python train.py --win_length=400 --label_smoothing=0.05 --decoder_mlp_ratio=2 --decoder_head_dim=16 --optimizer="muon" --momentum=0.9 --nesterov=true --orthogonalizer="newton_schulz_5" --max_grad_norm=1.0 --l1_shrink=0.003 --adamw_weight_decay_other_params=0
Rows from block 3 of the text decoder of a small encoder-decoder audio transcriber, named by matrix and row number. Rows with one number belong to one neuron. Each number is 50 + 10 x the weight over its row's rms, rounded and kept within 0 to 99. All counts start at 0. After the name is the row's rms in percent of the matrix's.
After each neuron's rows are labels from the 100 texts, of 14848, where the neuron reaches its highest value: "tokens" is the input token at the peak. Only what is clearly more common there than usual is listed. The data: short made-up English sentences, spoken by a formant synthesiser in many voices.
# fc1: MLP up (decoder.blocks.3.mlp.fc1.weight, 256x128), inputs 0-63
# fc2: MLP down (decoder.blocks.3.mlp.fc2.weight, 128x256, transposed), outputs 0-63

fc1.94 086:48 59 39 54 61 50 49 44 43 53 44 49 73 44 47 45 53 46 48 52 67 28 38 74 65 39 34 44 69 54 45 45 48 52 45 50 49 55 55 63 53 61 43 45 47 65 47 64 36 35 27 38 32 32 50 48 43 50 44 43 28 57 48 63
fc2.94 080:37 48 49 57 57 37 55 56 53 44 60 42 44 50 54 57 39 43 56 48 55 53 56 30 70 57 53 58 56 49 56 45 53 55 49 28 43 50 53 31 51 59 47 21 34 62 49 31 47 48 51 43 62 50 81 31 45 57 35 33 46 40 54 50
tokens: " "

fc1.84 091:62 54 37 53 54 29 54 57 47 47 41 39 68 44 51 56 54 57 45 49 51 54 61 55 43 41 58 65 47 75 43 47 38 75 41 52 46 40 66 48 41 53 56 23 60 70 30 47 38 47 53 43 56 39 44 63 57 54 59 33 55 31 69 50
fc2.84 088:45 52 58 59 35 35 29 48 52 47 29 33 51 54 59 47 49 52 36 52 46 56 42 55 49 44 57 58 64 64 45 42 44 75 41 61 48 45 54 26 64 41 64 42 53 67 38 46 36 40 61 26 39 50 43 45 43 40 45 57 59 54 63 60
tokens: "l"

fc1.157 084:48 58 44 49 54 56 54 46 57 49 50 38 32 33 50 74 56 58 42 68 36 50 62 46 42 46 54 40 62 50 40 67 47 46 47 35 54 50 49 58 53 71 52 75 60 47 50 36 54 43 55 31 50 48 49 51 51 46 40 53 50 47 53 45
fc2.157 084:45 36 54 64 61 62 59 53 40 34 43 49 64 61 54 37 44 59 35 51 48 64 63 37 48 60 50 55 59 59 55 54 59 53 41 47 33 60 41 64 54 51 55 48 70 53 38 28 56 51 71 52 24 42 49 40 60 53 58 45 60 56 64 60
tokens: "t"; "l"

fc1.7 088:54 41 59 45 55 47 56 44 53 46 56 43 32 33 50 47 46 51 44 54 48 72 54 31 53 50 58 37 49 68 49 49 50 48 43 44 49 51 61 71 34 50 48 51 55 47 46 66 48 50 52 32 58 35 47 32 29 49 61 39 44 47 59 63
fc2.7 092:38 51 66 49 43 62 62 56 42 51 62 37 32 71 43 43 45 49 43 41 26 40 51 43 45 41 66 50 47 48 44 40 44 52 48 29 73 77 57 41 55 64 53 46 50 35 66 53 53 45 33 45 61 37 57 57 51 60 50 46 50 73 57 54
tokens: "h"; "r"; "p"

fc1.61 111:50 33 51 51 65 58 49 67 50 33 48 48 62 36 63 48 54 52 45 43 60 43 36 50 66 32 38 22 51 53 55 62 45 39 32 49 59 59 47 72 51 55 54 49 61 45 42 44 66 45 70 37 53 55 55 49 71 52 66 43 42 50 46 49
fc2.61 117:48 56 47 40 47 32 44 36 67 54 37 53 45 45 50 51 55 59 58 48 42 54 43 44 47 57 31 60 53 53 58 54 46 81 74 48 28 61 48 52 36 57 38 53 45 33 51 49 57 58 47 62 34 49 45 47 51 53 55 54 33 56 64 59
tokens: "y"; "t"

fc1.72 085:57 57 48 55 52 29 49 45 49 40 57 52 41 31 54 78 53 47 29 46 48 52 47 54 33 41 70 61 57 27 48 53 60 44 50 57 48 32 49 49 54 47 42 51 42 36 39 49 43 44 48 48 54 31 58 47 46 71 50 32 62 43 56 50
fc2.72 080:45 60 60 59 50 51 47 48 50 61 39 65 23 52 69 40 53 67 34 51 72 50 38 48 60 46 39 50 52 57 50 41 49 65 43 33 60 63 38 26 61 42 52 71 56 63 39 51 49 52 53 40 47 49 28 67 62 51 50 49 59 59 50 49
tokens: "a"

fc1.0 097:44 54 60 37 52 66 52 58 27 50 57 49 70 44 41 55 51 65 49 46 58 20 49 68 57 54 50 55 45 53 46 47 44 46 33 44 56 67 54 25 52 50 42 45 45 46 46 28 50 51 45 50 49 51 46 56 52 60 74 36 49 44 48 60
fc2.0 093:59 52 47 49 50 63 60 56 53 41 46 56 63 64 55 51 56 69 30 67 51 63 47 57 61 53 49 48 48 36 58 62 44 41 52 45 60 54 43 60 45 68 58 44 46 36 39 45 76 33 50 54 49 52 51 53 34 51 55 50 63 46 44 38
tokens: "i"; "l"

fc1.40 118:48 28 46 52 50 49 35 48 49 50 47 36 44 33 38 61 42 50 53 58 50 49 34 57 43 50 41 54 48 52 51 51 60 39 42 48 59 51 57 50 73 54 61 55 63 40 63 50 49 48 45 29 48 56 57 38 51 50 30 55 40 35 33 59
fc2.40 104:52 40 39 52 47 54 60 46 33 49 42 71 61 47 52 62 44 61 47 25 58 34 72 50 37 66 44 37 51 38 41 36 72 38 56 67 49 26 64 44 47 41 58 71 72 54 39 53 49 52 49 48 39 57 40 34 33 54 52 63 42 34 49 47
tokens: "a"; "r"; "m"

fc1.66 089:59 49 43 54 51 49 33 44 38 48 41 48 43 43 41 51 52 55 56 47 48 59 51 40 42 46 70 40 72 64 41 46 55 50 52 37 33 30 60 57 58 46 51 45 51 49 51 41 54 55 58 36 58 47 57 59 44 50 32 61 40 51 49 59
fc2.66 094:67 47 54 65 47 58 50 47 69 40 49 49 54 61 53 48 52 36 67 59 47 55 54 49 37 49 54 53 52 65 40 49 58 44 36 63 48 32 46 52 62 35 41 50 49 38 37 37 54 55 52 50 25 57 27 50 48 53 44 34 57 52 44 56
tokens: "h"

fc1.52 100:48 47 40 55 63 47 38 40 60 43 37 53 42 50 60 43 53 53 63 36 48 37 52 65 69 54 45 69 62 62 52 63 39 49 51 44 66 46 52 47 46 48 44 36 58 64 51 41 55 53 49 50 55 51 46 40 36 47 66 51 56 45 57 48
fc2.52 086:38 50 47 61 57 48 34 49 47 54 54 35 55 51 37 55 54 52 52 50 53 36 52 51 45 51 50 65 38 57 49 52 59 55 70 48 47 60 53 56 45 75 51 28 51 42 50 60 47 52 68 52 49 51 50 44 27 55 44 53 57 51 53 55
tokens: "l"; "g"; "f"

fc1.186 101:47 48 51 54 25 57 30 37 50 50 51 52 37 49 49 52 53 47 51 50 35 51 34 47 52 46 55 39 41 42 44 45 39 50 63 57 23 52 48 55 59 50 63 49 37 46 41 66 49 35 78 63 44 58 57 55 64 40 49 54 44 43 45 60
fc2.186 086:38 57 46 33 55 51 59 43 33 61 54 65 60 40 51 56 51 52 52 66 43 41 57 50 55 51 38 67 69 56 45 44 59 41 41 40 33 24 55 58 50 44 59 65 45 50 51 46 49 76 46 36 48 50 24 49 54 44 49 64 45 43 28 66
tokens: "i"

fc1.236 068:61 50 41 67 56 51 50 50 50 64 46 55 55 32 55 55 44 50 44 45 51 41 48 72 53 38 53 49 74 49 38 47 42 61 47 37 60 70 68 42 53 61 46 44 41 46 56 45 46 45 59 50 67 50 48 54 62 50 49 59 47 43 24 37
fc2.236 069:49 56 43 64 39 51 68 48 50 51 77 53 47 35 37 40 51 54 60 29 68 38 50 51 57 47 50 46 35 46 57 36 49 54 61 59 62 19 58 57 49 58 55 54 61 63 56 57 53 61 42 40 50 50 53 60 64 40 42 29 51 27 41 45
tokens: "a"; " "; "u"; "y"

fc1.137 112:54 45 50 50 57 79 40 55 29 45 52 41 35 59 44 35 50 51 65 58 61 51 59 50 38 44 52 22 60 56 44 50 64 56 66 50 48 47 44 52 51 44 66 62 50 54 68 57 51 49 55 47 46 53 53 53 50 49 43 58 41 46 40 47
fc2.137 112:51 44 59 51 58 56 72 63 57 45 76 60 41 28 56 40 41 57 54 61 54 39 47 51 48 43 67 53 53 63 47 32 51 34 49 50 34 45 56 47 53 51 61 53 47 50 42 47 44 62 41 54 59 44 34 47 61 59 39 35 51 54 31 53
tokens: "t"

fc1.199 089:62 64 68 51 45 51 38 45 51 63 52 46 59 48 59 57 50 41 47 43 54 62 46 41 70 54 54 50 42 69 53 57 50 67 42 55 38 50 41 69 51 69 50 54 36 54 51 48 36 57 54 46 53 48 43 32 52 44 45 69 39 49 42 54
fc2.199 081:53 50 57 54 29 56 56 48 51 59 33 47 64 72 50 47 50 53 47 35 52 52 61 60 46 47 18 62 52 64 67 60 48 69 56 48 45 49 33 47 38 68 58 33 44 46 23 56 62 46 46 53 47 64 46 46 76 50 48 67 48 55 54 50
tokens: "e"

fc1.57 095:51 30 49 39 73 31 56 42 46 49 60 72 57 39 47 53 48 53 58 65 52 40 48 50 41 51 52 42 64 50 52 45 60 50 41 46 56 47 48 51 60 46 51 73 26 62 67 60 51 50 49 40 62 48 48 38 50 44 38 49 43 38 32 55
fc2.57 103:51 41 47 69 31 68 14 55 36 60 51 53 32 56 56 35 39 60 60 55 58 50 59 34 40 41 50 63 32 53 50 54 55 44 39 50 40 49 51 46 43 59 51 49 41 50 63 66 51 42 46 31 51 52 56 27 52 46 59 51 64 49 52 52
tokens: "e"

fc1.104 120:38 49 49 41 65 45 39 56 44 50 59 41 56 75 47 40 46 55 42 47 69 32 50 48 44 49 62 50 46 57 42 48 40 65 50 53 47 44 53 50 35 53 74 50 61 42 58 48 50 62 36 41 48 56 60 35 66 40 49 48 23 53 53 51
fc2.104 120:70 70 41 44 37 51 38 49 58 49 49 55 39 53 54 44 56 62 61 48 38 72 44 61 51 57 45 45 40 53 56 38 49 46 40 37 67 50 27 49 50 44 50 56 55 47 47 51 60 43 63 54 45 40 50 69 34 49 57 51 64 46 19 44
tokens: "b"; "n"

fc1.112 098:54 60 35 46 45 56 50 39 54 45 42 65 53 51 50 64 54 45 61 48 51 47 43 48 45 58 51 48 51 76 52 42 28 38 34 33 44 53 59 58 49 50 45 72 41 23 53 62 63 19 43 52 51 61 51 40 28 44 56 49 46 27 51 52
fc2.112 122:52 53 57 65 50 45 49 49 35 46 65 44 56 53 45 64 56 45 69 71 40 65 52 31 38 37 36 46 58 49 53 56 63 41 53 76 48 56 41 43 47 51 50 51 53 64 61 49 36 56 69 40 39 42 55 62 57 64 52 31 54 57 71 50
tokens: "h"

fc1.252 109:50 50 44 42 50 51 51 34 59 27 39 50 62 30 51 49 34 47 63 49 61 63 50 56 44 48 47 46 50 76 52 44 67 53 68 49 49 46 76 47 40 49 41 37 44 55 39 71 57 36 49 47 41 47 53 60 51 44 49 49 57 29 55 49
fc2.252 115:42 49 52 69 40 32 50 37 60 33 22 47 54 58 53 42 52 49 46 44 54 57 71 64 32 43 46 50 50 39 59 41 68 58 45 58 62 29 42 50 64 40 57 45 59 43 46 53 51 47 52 57 45 38 53 61 62 52 43 47 49 53 65 54
tokens: "l"; "a"; "h"; "b"

fc1.8 100:63 69 49 42 46 52 63 50 65 48 62 61 49 47 71 50 48 59 52 47 41 53 33 53 50 50 42 36 54 41 30 46 72 36 55 54 58 46 50 59 56 59 39 39 57 53 45 62 50 58 54 67 36 48 33 39 74 43 49 53 45 45 55 48
fc2.8 101:34 43 55 54 50 53 50 46 50 52 53 70 40 43 49 58 37 40 57 49 51 39 52 69 45 69 44 60 56 50 63 35 50 52 66 61 43 52 28 48 36 52 51 54 44 52 27 52 41 36 53 39 62 54 50 49 39 57 40 51 65 41 48 75
tokens: "e"; "i"

fc1.13 133:53 51 41 50 70 56 50 46 55 49 37 53 45 54 46 42 66 50 39 56 70 58 50 30 51 56 69 49 55 45 42 51 46 50 50 57 38 45 51 42 39 39 45 58 61 49 44 57 56 38 68 50 48 49 37 40 42 58 49 39 33 50 54 29
fc2.13 133:35 39 89 64 44 35 54 51 43 43 45 50 49 61 66 55 58 25 47 44 46 47 50 46 53 32 55 62 49 42 56 32 43 45 61 50 69 58 52 44 51 42 47 69 53 56 58 44 47 53 55 50 57 50 46 51 50 48 61 33 56 55 49 42
tokens: "v"; "i"; "a"

fc1.60 095:51 76 61 47 57 58 44 68 51 54 45 49 35 78 49 49 58 50 49 56 53 46 32 56 35 44 50 42 74 34 40 57 47 58 38 49 41 55 47 73 50 55 46 47 46 46 34 52 48 50 50 51 41 45 45 45 45 55 32 51 52 57 44 62
fc2.60 095:44 49 54 51 33 56 44 79 63 60 52 41 50 52 46 45 39 39 58 33 51 51 55 53 53 65 60 49 64 51 45 54 42 35 50 50 41 50 52 49 69 52 48 43 53 69 62 39 66 47 38 65 61 48 48 40 57 49 38 68 62 44 45 36
tokens: " "

fc1.126 075:56 67 50 49 57 22 64 49 58 38 59 63 47 52 52 62 50 61 56 49 38 25 54 38 44 51 66 42 69 50 41 42 44 62 55 52 62 50 54 57 43 45 55 43 71 42 48 58 56 39 50 51 60 52 28 52 63 35 59 51 51 44 60 64
fc2.126 073:51 31 33 30 42 47 48 61 43 51 47 40 50 49 52 47 35 35 34 50 53 54 27 88 45 51 59 58 47 51 65 61 54 47 43 55 44 67 40 44 49 54 54 51 55 59 51 56 50 49 50 49 49 76 51 62 46 37 76 48 51 23 55 61
tokens: "i"; "o"; "k"; "<end>"

fc1.127 104:46 55 30 53 54 40 51 45 54 43 67 33 47 52 41 58 51 41 60 52 57 59 53 59 42 60 45 37 50 62 43 42 40 42 50 34 62 56 58 43 58 41 43 69 42 60 64 39 43 42 58 62 38 47 33 50 31 73 55 56 61 48 46 59
fc2.127 110:47 51 37 35 54 51 50 51 48 58 51 61 63 50 45 64 61 42 47 54 64 57 30 70 56 46 60 47 48 33 60 42 36 47 46 44 58 35 37 68 44 58 29 36 47 56 47 50 50 49 60 66 55 45 63 67 55 35 64 62 55 41 50 65
tokens: " "

fc1.140 107:37 51 37 38 56 50 41 50 52 53 42 41 42 58 72 53 52 50 50 43 45 68 60 60 51 50 58 35 53 48 37 35 52 64 66 46 64 30 40 44 48 58 50 47 55 78 45 48 56 53 57 65 37 55 50 49 54 48 41 50 41 50 49 38
fc2.140 119:50 48 57 40 42 52 62 46 50 46 73 45 31 69 43 41 68 38 40 68 51 66 55 37 46 49 63 48 45 41 41 46 37 45 59 55 50 60 68 50 59 56 49 31 66 69 50 50 29 50 55 51 58 38 48 35 48 36 42 52 45 53 37 53
tokens: "i"; "t"

fc1.68 093:57 52 36 43 51 42 36 69 50 52 64 60 68 74 50 56 64 40 35 36 51 48 55 35 63 49 48 52 61 45 43 50 54 57 52 51 49 16 35 58 28 53 43 51 39 52 53 33 69 72 61 32 52 50 62 49 37 55 45 71 49 56 50 39
fc2.68 093:46 50 48 40 28 51 38 41 50 52 48 54 54 59 68 45 53 52 50 56 41 53 47 48 50 36 50 51 63 56 37 60 55 42 44 33 50 53 66 85 26 61 43 61 78 62 63 50 62 48 46 33 60 42 45 49 46 62 46 69 47 47 65 69
tokens: "t"; "w"

fc1.172 095:53 58 51 42 49 55 44 44 52 54 56 19 57 54 33 38 42 38 61 70 51 59 72 52 24 51 58 37 61 57 51 47 49 64 45 38 32 51 36 44 51 46 42 44 49 36 64 49 62 59 51 56 73 42 45 59 40 63 48 66 50 50 48 34
fc2.172 097:69 55 50 47 35 49 41 53 59 47 71 60 54 44 55 68 68 64 47 37 27 57 47 48 48 62 58 58 61 55 16 46 26 35 43 48 54 50 77 58 39 55 38 43 55 48 54 34 45 53 36 34 46 58 35 46 54 56 51 37 40 47 51 46
tokens: "e"

fc1.135 091:43 49 41 56 52 46 46 43 35 50 61 55 59 49 41 45 52 78 61 39 57 53 58 37 38 51 71 29 30 33 27 49 54 49 54 30 62 50 43 39 53 59 51 47 50 54 44 51 56 53 59 77 51 51 51 46 46 38 59 62 45 58 52 48
fc2.135 090:65 43 42 49 55 48 39 50 51 42 52 48 56 42 56 50 76 15 51 48 55 69 46 59 32 47 50 56 42 39 49 63 51 41 45 48 48 48 44 37 28 50 65 40 49 57 49 46 50 49 38 49 50 51 59 41 67 52 48 40 68 35 37 50
tokens: "a"; "m"

fc1.35 060:49 53 71 30 44 47 49 25 49 51 60 49 66 36 38 46 32 45 34 35 66 49 47 46 39 62 60 37 40 53 40 59 65 53 50 50 54 41 49 54 52 49 53 53 48 55 57 53 46 52 55 33 41 50 51 55 49 49 51 51 34 51 65 48
fc2.35 057:45 36 50 62 50 56 33 51 49 48 39 34 51 59 50 63 56 46 35 64 61 49 44 54 54 50 50 48 63 34 51 61 50 43 46 69 36 63 51 69 50 38 49 55 48 44 65 49 50 51 49 52 51 42 39 50 46 57 42 50 59 48 32 40
tokens: "v"

fc1.31 121:64 48 41 51 30 55 38 36 52 64 36 51 58 42 41 73 34 39 42 36 56 62 45 55 29 51 79 55 50 55 51 60 56 53 39 36 57 50 66 57 57 45 49 58 59 41 39 43 63 75 66 44 50 50 25 37 53 67 48 49 52 29 54 54
fc2.31 121:52 34 60 57 60 50 36 44 38 39 72 30 57 55 33 52 44 31 52 75 65 49 67 50 50 52 65 56 40 57 69 49 60 33 46 68 58 37 61 45 56 55 32 49 44 59 26 57 48 49 62 33 54 45 42 50 48 57 49 37 58 51 32 44
tokens: "a"; "e"

fc1.14 107:40 35 47 51 60 60 30 23 59 38 32 48 43 39 39 54 31 46 56 57 32 50 68 60 54 43 43 60 60 43 47 53 57 63 34 49 57 60 41 58 47 59 51 60 50 36 50 58 66 48 48 56 42 44 53 67 50 81 46 43 63 54 51 43
fc2.14 104:33 50 66 63 52 67 51 31 43 78 54 61 61 58 29 47 51 62 55 48 52 49 51 45 41 48 36 41 50 43 63 49 31 23 59 50 56 63 37 59 33 59 47 43 58 52 58 52 49 35 49 53 50 63 30 42 45 59 33 49 52 54 63 46
tokens: "h"

fc1.26 083:53 50 46 49 53 21 46 38 39 41 22 59 40 44 51 51 55 46 61 64 56 50 60 46 42 39 48 66 70 60 34 59 45 54 40 50 50 40 49 53 46 43 42 63 48 70 43 53 57 48 59 53 41 50 43 50 55 58 39 41 62 47 41 48
fc2.26 086:52 50 77 30 55 47 68 45 64 43 54 50 46 60 52 44 55 47 48 45 30 63 45 51 40 50 52 52 36 44 61 42 43 48 30 67 52 50 51 50 65 51 38 47 59 43 54 61 34 44 40 45 52 59 60 33 66 63 51 32 42 46 52 56
tokens: "i"

fc1.130 122:46 42 49 57 65 49 46 57 42 57 70 56 73 34 51 58 45 44 47 53 31 33 51 50 52 43 41 35 39 60 33 47 48 53 62 47 47 51 68 43 49 29 63 56 55 46 64 55 67 55 50 34 52 48 48 58 58 48 45 52 50 28 56 41
fc2.130 123:57 56 55 35 44 40 43 52 47 48 33 41 48 46 46 51 46 59 46 33 40 60 57 59 52 54 51 41 53 41 75 49 24 41 35 51 50 73 54 61 46 46 34 40 45 42 64 48 57 36 41 49 54 52 55 47 56 50 36 49 48 40 75 43
tokens: "t"

fc1.138 107:47 54 62 63 56 52 37 65 43 47 45 38 60 69 41 46 47 61 65 57 26 64 48 32 36 52 49 41 41 47 47 47 36 43 56 54 35 49 63 33 47 35 62 55 41 56 51 54 45 41 38 50 42 54 53 58 45 38 52 66 38 49 75 44
fc2.138 111:45 42 42 41 49 47 83 42 62 59 48 66 37 44 53 49 41 56 45 46 50 50 76 63 63 57 52 52 52 64 48 56 56 38 55 41 57 48 60 39 40 47 28 47 32 50 55 46 42 49 30 36 54 53 48 41 46 49 54 57 48 62 44 38
tokens: "b"

fc1.142 091:32 40 67 52 69 61 56 63 42 34 31 40 58 60 57 70 57 58 55 56 52 33 61 52 46 45 45 35 51 46 54 27 58 58 56 55 50 52 61 52 36 49 58 53 41 40 36 65 60 39 51 47 45 63 65 46 62 51 40 41 58 71 38 44
fc2.142 095:57 47 33 46 45 48 50 61 48 53 73 41 36 57 39 46 42 37 51 50 49 56 51 44 46 42 61 46 30 43 60 64 52 66 41 63 33 65 42 47 44 28 50 46 43 65 50 23 43 47 41 44 54 50 44 55 79 47 50 44 57 50 50 48
tokens: "v"; "w"; "b"

fc1.65 112:53 50 48 48 67 42 41 68 49 74 42 36 46 60 53 55 54 49 50 72 62 46 51 44 50 39 49 29 43 56 27 48 56 43 52 48 59 44 47 62 54 52 40 48 71 36 53 39 50 39 69 50 68 37 42 57 23 48 45 52 50 47 50 35
fc2.65 107:49 24 61 35 55 45 47 56 49 51 24 56 47 48 66 63 42 60 44 38 34 36 50 46 47 53 47 35 60 65 48 59 50 34 35 57 49 68 51 53 50 48 57 55 31 45 74 57 50 59 39 47 48 61 55 36 50 54 45 48 28 62 58 58
tokens: "y"

fc1.36 105:38 47 46 51 73 35 52 52 62 50 57 51 50 53 43 56 62 57 40 53 49 33 59 35 38 47 49 51 35 54 48 52 38 56 40 50 61 46 64 32 49 69 29 58 64 53 71 57 52 68 48 44 61 30 37 58 35 43 54 60 44 33 58 56
fc2.36 121:46 31 32 49 58 47 28 56 49 58 71 36 39 41 41 42 68 46 54 42 28 60 37 48 47 48 74 50 40 50 51 48 49 38 45 48 46 51 59 56 53 34 40 55 32 50 56 50 41 57 35 51 44 45 55 59 50 48 34 61 69 39 49 39
tokens: "e"

fc1.162 099:61 61 41 68 51 52 52 28 55 48 61 39 61 42 56 70 55 55 59 64 45 38 69 57 54 46 48 40 54 57 52 54 52 63 50 51 67 48 51 37 59 57 59 32 50 58 44 43 55 51 29 64 55 54 63 42 61 50 49 50 46 43 57 72
fc2.162 094:42 64 39 57 62 40 35 44 43 60 52 48 53 66 62 50 34 54 32 57 46 59 53 55 51 48 41 45 54 63 61 50 33 60 24 50 53 56 23 55 49 49 54 47 53 58 49 55 52 71 59 35 25 46 52 50 55 40 49 44 49 66 49 56
tokens: " "; "o"; "a"

fc1.16 064:58 42 49 50 57 50 60 44 48 46 52 50 41 48 40 46 50 42 57 57 32 23 36 56 50 50 57 21 52 62 52 62 52 39 46 37 42 34 39 37 42 47 50 77 60 70 44 54 41 50 50 53 40 79 26 53 25 45 49 72 49 49 53 47
fc2.16 060:64 50 45 48 50 42 67 48 59 47 52 36 45 65 54 42 31 64 45 55 47 52 49 59 50 43 50 57 56 62 70 50 52 55 55 51 55 63 46 49 49 66 60 33 46 52 45 51 36 46 63 34 57 61 52 36 47 48 52 47 56 51 48 47
tokens: "l"

fc1.109 087:47 30 54 41 48 53 69 53 56 33 40 51 45 69 53 45 28 50 54 72 54 47 49 59 20 65 43 51 71 37 25 60 31 56 47 49 55 45 66 39 40 43 41 58 31 50 50 72 41 42 56 56 58 49 50 46 44 52 52 57 47 50 46 50
fc2.109 076:50 22 45 53 53 62 60 54 65 40 55 56 54 58 72 35 32 49 46 31 58 37 48 79 47 41 52 59 47 69 42 57 47 54 57 59 55 51 56 35 72 49 53 40 39 53 39 42 76 42 50 44 58 50 44 54 55 49 26 49 53 34 49 61
tokens: "l"; "b"

fc1.9 119:49 50 50 31 59 49 36 41 26 50 38 49 58 55 66 36 41 53 53 46 39 50 66 41 50 49 50 30 64 48 43 48 45 43 52 62 49 57 65 62 46 50 43 36 47 64 68 53 47 51 47 45 50 48 50 62 54 38 58 57 36 47 59 43
fc2.9 141:57 56 48 56 53 54 61 49 53 45 53 67 46 46 47 54 60 51 51 48 63 56 48 41 43 53 62 63 40 49 69 57 55 37 48 33 51 63 49 40 67 51 46 69 57 51 26 49 52 46 59 39 45 64 31 49 54 64 40 53 52 31 49 49
tokens: "a"; "d"; "s"

fc1.33 096:40 48 51 44 46 68 53 42 60 34 43 53 45 21 58 39 31 49 50 42 56 57 68 45 42 46 55 67 70 49 54 55 59 44 51 47 62 45 50 56 53 52 57 31 46 50 41 60 37 50 59 47 31 56 45 37 53 44 53 56 48 33 47 61
fc2.33 085:48 44 65 40 50 59 76 47 48 55 57 56 59 55 50 60 46 53 50 51 32 51 54 45 54 58 47 53 45 46 62 48 48 68 57 56 49 51 44 51 50 71 47 50 38 51 48 59 45 30 50 39 50 65 64 40 50 38 61 51 39 44 51 51
tokens: "i"; "f"

fc1.176 099:44 50 47 58 53 40 38 58 36 56 49 59 50 45 50 51 52 63 39 43 42 53 59 48 49 73 65 31 60 24 51 63 55 43 61 31 46 50 41 40 52 71 58 58 53 33 56 43 60 56 36 50 45 52 50 53 49 51 41 44 35 47 51 53
fc2.176 108:42 42 48 37 45 29 32 32 50 50 40 49 42 39 44 52 49 64 46 45 48 59 38 60 58 54 52 46 67 61 49 63 34 52 44 51 40 39 53 47 59 54 49 47 39 49 53 59 69 52 48 51 43 58 48 63 51 41 48 50 46 53 58 60
tokens: "h"; "c"

fc1.187 067:56 41 72 53 46 47 49 48 42 66 65 55 48 53 60 45 47 64 47 49 38 47 23 46 71 36 60 50 56 55 45 37 46 39 53 45 43 49 76 36 55 50 50 53 49 51 45 58 41 49 50 44 52 50 49 46 58 44 44 60 55 56 53 38
fc2.187 066:50 56 51 39 60 48 50 54 72 52 57 38 50 53 55 82 41 48 57 51 50 49 48 48 53 34 36 52 44 54 67 48 50 51 43 55 46 43 42 35 62 37 51 51 45 50 39 66 43 56 39 49 47 60 52 40 55 51 43 49 46 66 50 52
tokens: "i"; "a"

fc1.111 104:50 38 52 47 52 51 50 50 51 22 58 39 63 54 64 55 38 59 55 50 39 56 72 47 38 63 63 42 35 51 32 58 45 52 46 49 57 53 49 61 48 30 63 48 33 56 41 53 64 56 58 53 53 57 49 30 37 64 50 37 32 51 44 54
fc2.111 102:38 42 48 73 45 52 57 54 54 59 61 48 58 65 59 50 32 42 61 46 62 60 47 35 47 50 47 71 47 47 47 26 48 51 41 57 32 52 56 40 49 46 58 59 49 48 40 46 47 63 51 48 50 45 54 55 64 59 53 46 63 47 44 46
tokens: "v"; "a"

fc1.239 095:45 79 57 47 45 49 32 46 31 49 42 68 52 45 50 53 28 49 62 50 25 40 52 50 49 49 38 45 32 56 68 32 41 48 61 44 50 54 51 37 47 50 55 55 40 54 66 52 53 73 64 58 47 78 50 58 51 32 46 46 53 54 33 42
fc2.239 083:51 56 61 46 51 50 66 48 50 36 50 52 65 48 53 47 36 46 50 29 57 46 47 50 54 24 61 55 61 48 51 44 44 50 46 39 64 51 46 34 49 44 63 57 41 59 66 33 41 36 50 64 51 61 67 33 44 58 50 51 55 48 51 63
tokens: " "

fc1.218 115:48 38 47 60 46 74 30 34 50 50 35 33 49 61 49 55 43 37 44 58 52 43 45 65 38 74 68 62 43 42 51 67 47 44 37 51 52 51 60 62 57 51 38 37 60 53 35 46 56 54 62 42 38 61 51 59 39 62 46 53 38 46 48 54
fc2.218 116:58 42 47 53 45 49 32 62 46 49 40 48 53 29 32 49 50 52 57 55 56 49 54 55 48 58 49 43 61 52 84 48 53 43 46 39 47 45 42 24 53 63 62 61 41 51 33 48 54 45 63 59 46 72 46 45 62 48 37 44 54 38 47 47
tokens: "l"